A small self-supervised image encoder, trained from scratch.
Model: 5.05M parameters, 32-pixel images, arch repvgg, norm batchnorm, activation elu, depths [2, 4, 4], widths [80, 160, 320].
Training: muon at rate 0.0041, 12000 steps, batches of 256.
Data: trained on simulated stained blood smears, 31.5 epochs.
Rows from block 6 of a small self-supervised image encoder, named by matrix and row number. Rows with one number belong to one channel. Each number is 128 + 32 x the weight over its row's rms, rounded and kept within 0 to 255. All counts start at 0.
After each channel's rows are labels from the 100 images, of 14848, where the channel reaches its highest value: "responds to" is what is common among them. Only what is clearly more common there than usual is listed. The data: simulated stained blood smears.
# c3: 3x3 conv, stride 2 (model.blocks.6.c3.weight, 320x160x3x3, each kernel summed), inputs 0-159
# c1: pointwise conv, stride 2 (model.blocks.6.c1.weight, 320x160x1x1), inputs 0-159

c3.110 [123  95 118  96 104 140 118 180 137 114 104  54  94 119 127 168 140 143 162 114 128 138 150  76 127 113 160  71  54 189 152 117  93 156 134 113 142  60 115 164 132 169 128 115 116 114  41 151 122  49 155 135 111  92 105 104 142 142 103 107 128 164  87 186  95 116 123 107 137  94 111 206 130 155  96  89 185 163  99  62 110 150 145 147 186  82 106  60  98 128 184 131 128 118  97 173 162 134 147 139  81 109 116 113  74 114 150  66 138  91 204 127 134  96 140 118 174 115 154  58 102 137 121 152 111 145 131 156 136 157 142 153 119 126 178 136 136  68 101 157 104 126 183 153 127 139 159 123 125 114 162 145  98 148 127 101 163 108 105 117]
c1.110 [136 122 145 119 129 126 130 149 190 116 108 104 142 175 176 116 182 135 189  87 105 107  93 102 106 164 153 145  43 211 208 137  86 131 115 133 154  84 151 167 144 109 116 120 140 197  89 123 107  91 152 152  87 143  62 127 130  93 111 135 105 105 109 117  72 113  78 124 112 122 116 174 162 141 115 113 153 192  84  49 116 133 139 100  92  81  90 130 104  71 182 196 100 126 131 147 167 142 169 161 140  92 105 180  76 136 120 123 105 162 196 151  97  44 126 154 105 117 164 102 144 144 106 152 123 145 187 133 168 106 123 127 110 138 152 161 142 139 126 133 143 137 136 170 167 149 134 144 162 131 139 144 160 137 109 110 112  94 157 106]
responds to: two lobes with orange grains

c3.220 [104 169 117  97 148 165  99 132 124 133 171  81 118  97  66 135 157 165 144 102 111  93 128  91 135 136 124 172 121  88 163 104 143 103 147  91 140  95 129  86 127 154 118 152 159  73 117  80  77 142 115 107 117  69  87 133 164 109  77 149 110 164 140 174 139 113 110 132  68 139  88 135  86 173 184  95  82 116 111 170 152  88 201 132 100  81  96 125  79 132 219 132 139 189 140 140 176 161 134  83 104  89 144 110 156 140 121 118 125 127  38  96 149 187 129  96 183 145  96 166  64 164 153  92 168 115  79 135 101 108 187 126 138 118 144 142  78 141 147 131 127 130 124 123 138 182 106 135 135 130 170 159 131 106 177 143 116  74 119 135]
c1.220 [ 78 184 130 121 156 132 101 109 166 126 135 121  82 165 142 142 185 150 126 132 117 114  59 118 113 134 101 141 142 130 130 118 137 111 165 102  85  72  96 112 102 157 135 165 159  75 115 138  89 168  81 150 115 106  69  96  95  81  95 126  90 176 156 167 177 139 150  97  95 160  89  87 111 129 183 117  83 144 130 188 131 162 149 161  85  62  93  88 155 131 192 127 154 146 139  79 102 150 137 105  91  92 153 121 108 176  68 148 169 137  40  55 134 171 128 111 157 130 118 139  91 155 100 147 142 131 139 131 102  92 136 106 204  90  73 131  85 148 110 109 124 156 144 152 179 135 115  93 120 159 195 133 101 133 137 115 133  78 111 126]
responds to: spiky cells

c3.233 [ 82 141  88 158 109 113 130 121 144 150 121 144 147 153 136 154  86 140 129 106 117 147 172 138 100 105 167 138  67 165 134 105  96 138 191 111 120 133  60 125 106  87 145  52 105 118 126  93 122 128 119 162 131 139 140  50 137 115 134 154  45 198 102 146 161 114 117  93 127 134 130 165 119 136 124 151 143 182  92  45 110 115 131 177  79 129 102 182 137 103 111  81 128 123 126  70  91  77 173 103 166 119 120  79 211  90 127 149 148 110 137 128 125 148 118 162 127 139 109  51 116 121 185 131 156 112  99 112 161 165 130 130  83  92 143  91 169  91  77 134 114  95 161 128 136 139 133 133 172 157 107 201 160 170  75 111 181 156  90 129]
c1.233 [ 70 163 128 118 141 183 114 146 115 108  89 154 187 140 119 178  83  75  94 132 170 150 101 125  67 137 147 116 135 132 141  75  70 113 162 108 164 165  80  77 158  91 103  78 102 150 113 138 130 143 118 181  86 129 120  72 137 148  98 128  51 129 118 163 136 118 131 133 144 170 129 167 138 122 143  96  89 135 106  70  60 122 103 113  88 109  68 148  94 110 154  93 108 139  93 104  78  98 231 138 138 127 157 121 195  73 161 138 113 136 139 141 106 149 103 160 132 147 130 109 166 123 145 167 209 116 135  89 141 155 140 124 111 113 128  89 159 100  62 140 130 139 160  99 117 116 125 132 198 169  99 166 167 133  99  82 127 156 100 143]
responds to: kidney-shaped nucleus

c3.237 [190 125  78 153  93 126 161 144  84  78  68  82  88 127 101  36 111 130 116 160 135  95 115 122  97  88 162 106  94 147 146 110  93  80 140 121 100  83  96 101 134 178 177 151 119 125  90 106 152  72  93 133 194 157 114  85 165  84 126  88 132 162 104 137 142  90 138 140  92 132 107 100 137 125 135 145 171  63  91  98 136 180 171 175  87  76 111 151  98  79 140 116 138  66 147 149 135 100 168 115  94  89 146 124  87 157 124 130 109 141 131  87  75 177  98 142 117  77 124 126  73 119 120 166 106 160  98 183  91 144 155 125 196  96 131 126 127 134 150 143 154 146 123 113 140 126  92  85  83 166  87 184 144 117  83 109 122 108  84 135]
c1.237 [133 135 133  99 149  65 138 114  96 138 133 110 106 103 105  55 137 150 149 184 116 135 148 144  62 115 125 104  90 177 151  87 114 101  97  93  53 117 119 133 144 173 153 143 124 107  90  70 121  69 136 125 138 146 101  53 163  79 119 113 163 180 110 132 158  82 122 140 125 129  96 151  72 109  89 152 204 139 130 114 129 186 129 122  97  90 133 132 131  91  91 153 154  80 147 151 157  97 122 121  57  73 125 114  71 131 111 144  89  85  95  78  86 144  99 159 112 149 124  88  62 143 143 120 141 165 140 143  95 147 190  71 171 118 169  96  74 121 101 136 130 156  83  92 116 141  90  95 147 154  65 107 154 166 103 101 123 127 120 168]
responds to: kidney-shaped nucleus

c3.297 [121 100 108  99  62 134 144  94 114  45  98  77 116  97 135  94 118 104 163  46 152 104 155 132  63 170 171 107 130 144 121 194 132 145 152 115 166 135  87 172 111 148 117 147 131 164 139  94 121  93 154 157 132 136  83 123  92 148 108 122 165 163 131 163  63 126 113 145 117 124  64  87 141 146  73 157 113 111 133 114 110  75 148 155  96 108 134 122  58 111 134 162 132 114  55 159 181 130 150 103 152 154 117 156 130 122 151 139 163 103 203 103 131 121 148 124 181 123 148 113 125  85  79 199 145 111 177 147 170 178 112 125 125 122 139 185 124  97  48  93 113 185 118 164 114 123 147 137 109 127 186 121 125  98  68 119 165 155 132 128]
c1.297 [136  90  99 121  98 141 130 120 119  71  76 132 129 106 170 106  99 124 196  97 133  75 126 160  71 159 162  94 145 193  81 158 142 114 205 108 136 124 141 162 112 133 165 166  91 128 120 174 127 125 182 162 136 124  92 100 107 111 119 146 168 158 165 171  82 173 104 136 133  85 105  95 165 120 135 103 124 133 123 107  93  64 146  73  92 129 130 119  43 137 126 138 129 118  70 163 126  84 135  67 167 127 154 169 124 110 146  73 142 128 149 123 121  93 102  82 113 139 143 188 110 112  98 186 184 145  89 106 183 188 102 116  61 139 152 173 114 128  78 113 149 162 142 180  85 138 166 144 121 120 146  91 158 108 115 185 136  96 109 134]
responds to: two lobes with orange grains

c3.278 [183 186 157 132 120 156 107 136 107 132 126 119 168 127  87 111 139 109 171 165 117 109 173 133 115 158 116  85 135 104 196 110 106 118 141  83 142  93 155 167 101 177 146 186  96  95 164 163 108  62 129 166 121 136 130 118 138 152 156 124  75 111  68 120 136 167 131 113 131 146  91  79 113 156  88 179 157 183 165 151 147 129 169  40 113 161 123 139 145  70  98 161 117 148  88  80 150 140 153 139 114  99 121  83 115 152 164 187 113 151  93  77  72 178  81  93 117 145 101 112 134  96 162 164 136 115 156 109 123 157 178 154 101  96 196 215 155 101 104  93 105 154 122 123 111  94  82 130 131  64 107 180 114 128 100 123 112 115 127 103]
c1.278 [179 144 143  89 127 167 124 131 156 167 166 159 157 122 100 118 121  71 146 168 159 112 197 115 134 182 132  72  91 148 180 107 117 158 152 125 143  72 116 147  91 186 182 142  78 155 123 154  91  83 137 175 151  93 182 114 126 136 101 107  85 173  62 118 180 171 143 149 144 160 102 109 121 158 128 185 173 197 138 144 154  95 118  82  69 176 132 151 114 102  82 116 103 136 154  73 151 152 178  94 113 125 110 114 110 144 164 211 100 101  98  94 123 129 139  72 142 151 149 134 156 109 173 157 119 134 127 152 107 128 186 104 113 158 180 172 136  68  81 112 119 150 154 100 133  91 108 153 115  86 106 148  82 122 111 137 144 147 111 108]
responds to: two lobes with orange grains

c3.93 [147  66 162 108 101 170 183 112 137 158 108 140 100 107 134 164 178  66 108 146 109 100 127 117 134  80 109 121 163 130  95 101 124  88 112  84 139 153 155 129 154 105  84 111 115 104 158 124 101 139 124 165 145 197  86  45 113  60 126 186 108 124 148  72 159 108 148 131 144 137  89 100  93 129 169 152 111  61 134 131 121 136 179 101 191 146 167 120  99  80 129 141 102 123 102 152  80  96  54 107  92 120  90 106  99 155 139 111  90  85 139 135 153 126  96  50 102 152 129 100 134 139 168 123 145 179 146 124  88 176 101 149 101 110 118 117  98 130  58 123 133 211 166 158 120 143 132 147 127  95 143 163  74 109  86 105 129 156 185  95]
c1.93 [ 96 128 125 132 136 146 147 107  96 133 126 136 156 162 133 154 170 105 124 135 117 126 169 108 152  84 144 122 190 138 166 152 158 119 167  76 186  86 179  90 110  57 107 160 141 138 159 105 165  80 110 122 137 154  66  93  52  69 107  68 108 120 138  93 178 140 122 149 132 174  86  86 105  94 174 145 141  67  84 113  92 150 153  94 114 116 132 115 106 108 176 162 172  32 177 120  87 115 111  66  88 118 110 148 111 154 152 133  83 115 149 140 164 131  90 145  58  88 116  94 112 151 145 137 181  79 198 119 103 149 158 106 167  80  92 115  81 138  94 152 157 146 124 139 116 131 107 123 119  93 134 155  95 120  93 128 124 129 172 142]
responds to: spiky cells; small spheres

c3.241 [ 80  86  97 140  69 141  94 104 157 121 127 142  57 131 150  51 175 108 116 105 193  84 153 106 106 123 122  82 111 183 161 140  54 116 116 122 183 127  88  97 148 169 128 113 153 124 106 165  92 128 120 138  85 141 102  93 113 124 178 126 122 115 170 155 115 180  50 121 141  93 161 132 126 111 150  97 147 133  70 142 125 159 152  95 116 153 118  94  92 113 133 139 145 116 129 134 128 171 156 109 173 157 150 166 101 184 118 173 105  88 180  58 126 152 124 144  95 104  94 137 134 114 148 130 129 112 131 156  82 169 152  82  63 147 144  94 140 156 102  74  57 162 121 130 156 203  90 134 138 166 105  80 133 102 122  91 147 117 125  56]
c1.241 [113  88  95 100  75 147 124  83 137 130 142 128 121 153 111 107 153 157 114 103 166  90 164 101  90 126 114  83 142 145 109 157 150  84 100 143 185 135  69 107 154 126 176 146 126 124 133 123 129 167  97 126 116 116 107 105 130  85 169  95 110  82 144 136 131 129 157  84 107  83 144 121 173 152 214  73 185 130 109 142 129 113  96 146 102 143 103 127  94 104 108 126 126 140 132 159 119  97 230  87 113 176 187 167 139 157  46 165  58 134 103 117 142  85 117 124 105  79 137 132 149 121 185 149 123  50 114 154 109 139 126  58  81 127 157 129 109 137  83 152 101 164 122 123 142 175 134 113  75 168 169 126 144 186  62 114 155 110 161  79]
responds to: kidney-shaped nucleus; round nucleus

c3.99 [139 100 178 120  93 241 145 139 122 157  50 109 139 147  92  63 114 122  69 111 107 120 135 102  85  66 161 114 141 142 111  87 108 150 137 165 147  94  66 100 118 112 232 106 141 108  86 174 103 131 212 146 121 163  13  44 131 104 118 110  97 110 103 151 136  94  77 164  92 102 133 149 133 106 118 134  87 113 120 154 165 131 120 143 122 185 123 155 103 133 130 100 142 107 105 114  82 134 151 125 150 119 106 104 127  93 131 140 138 100 166  91 117 116 170 167 133 109  84 124 159 136 155 125 140 114 159 161 191 121 136 104 145 138 160 156 102 123 142 110 153 100 131 144 111 171  84 129 152 113  84 114 132 133 130  78 146 107 148 160]
c1.99 [194  83 179  78 114 162 116 140 134  82  85 124 129 146  71  86 161 149  94  57 139  82 110 121 111  70 131 104 133 194 120  98 143 149 109 139 108  92  37 103 118 183 150  91 107  73 114 131 116 119 192 168 120 148  64  56 105  99  91 115 137 110  96 124 123 131  90 122 115 102 145 149 129  86 131 136  74 171 121 150 170 111 102 153 129 117 149 121 123  78 126 128 135 112  96 115  85 117 168 147 129 126 124 105 146  91 174  86 116  77 149 101 155 127 170 127 132  67  81  97 214 111 159 126 128 153 150 162 148 169 128  91 139 108 199 105 139 107  94 109 144 108 113  88 142 166 104 118 135 108  80 104 180 166 165  88 142 119  95 110]
responds to: kidney-shaped nucleus; round nucleus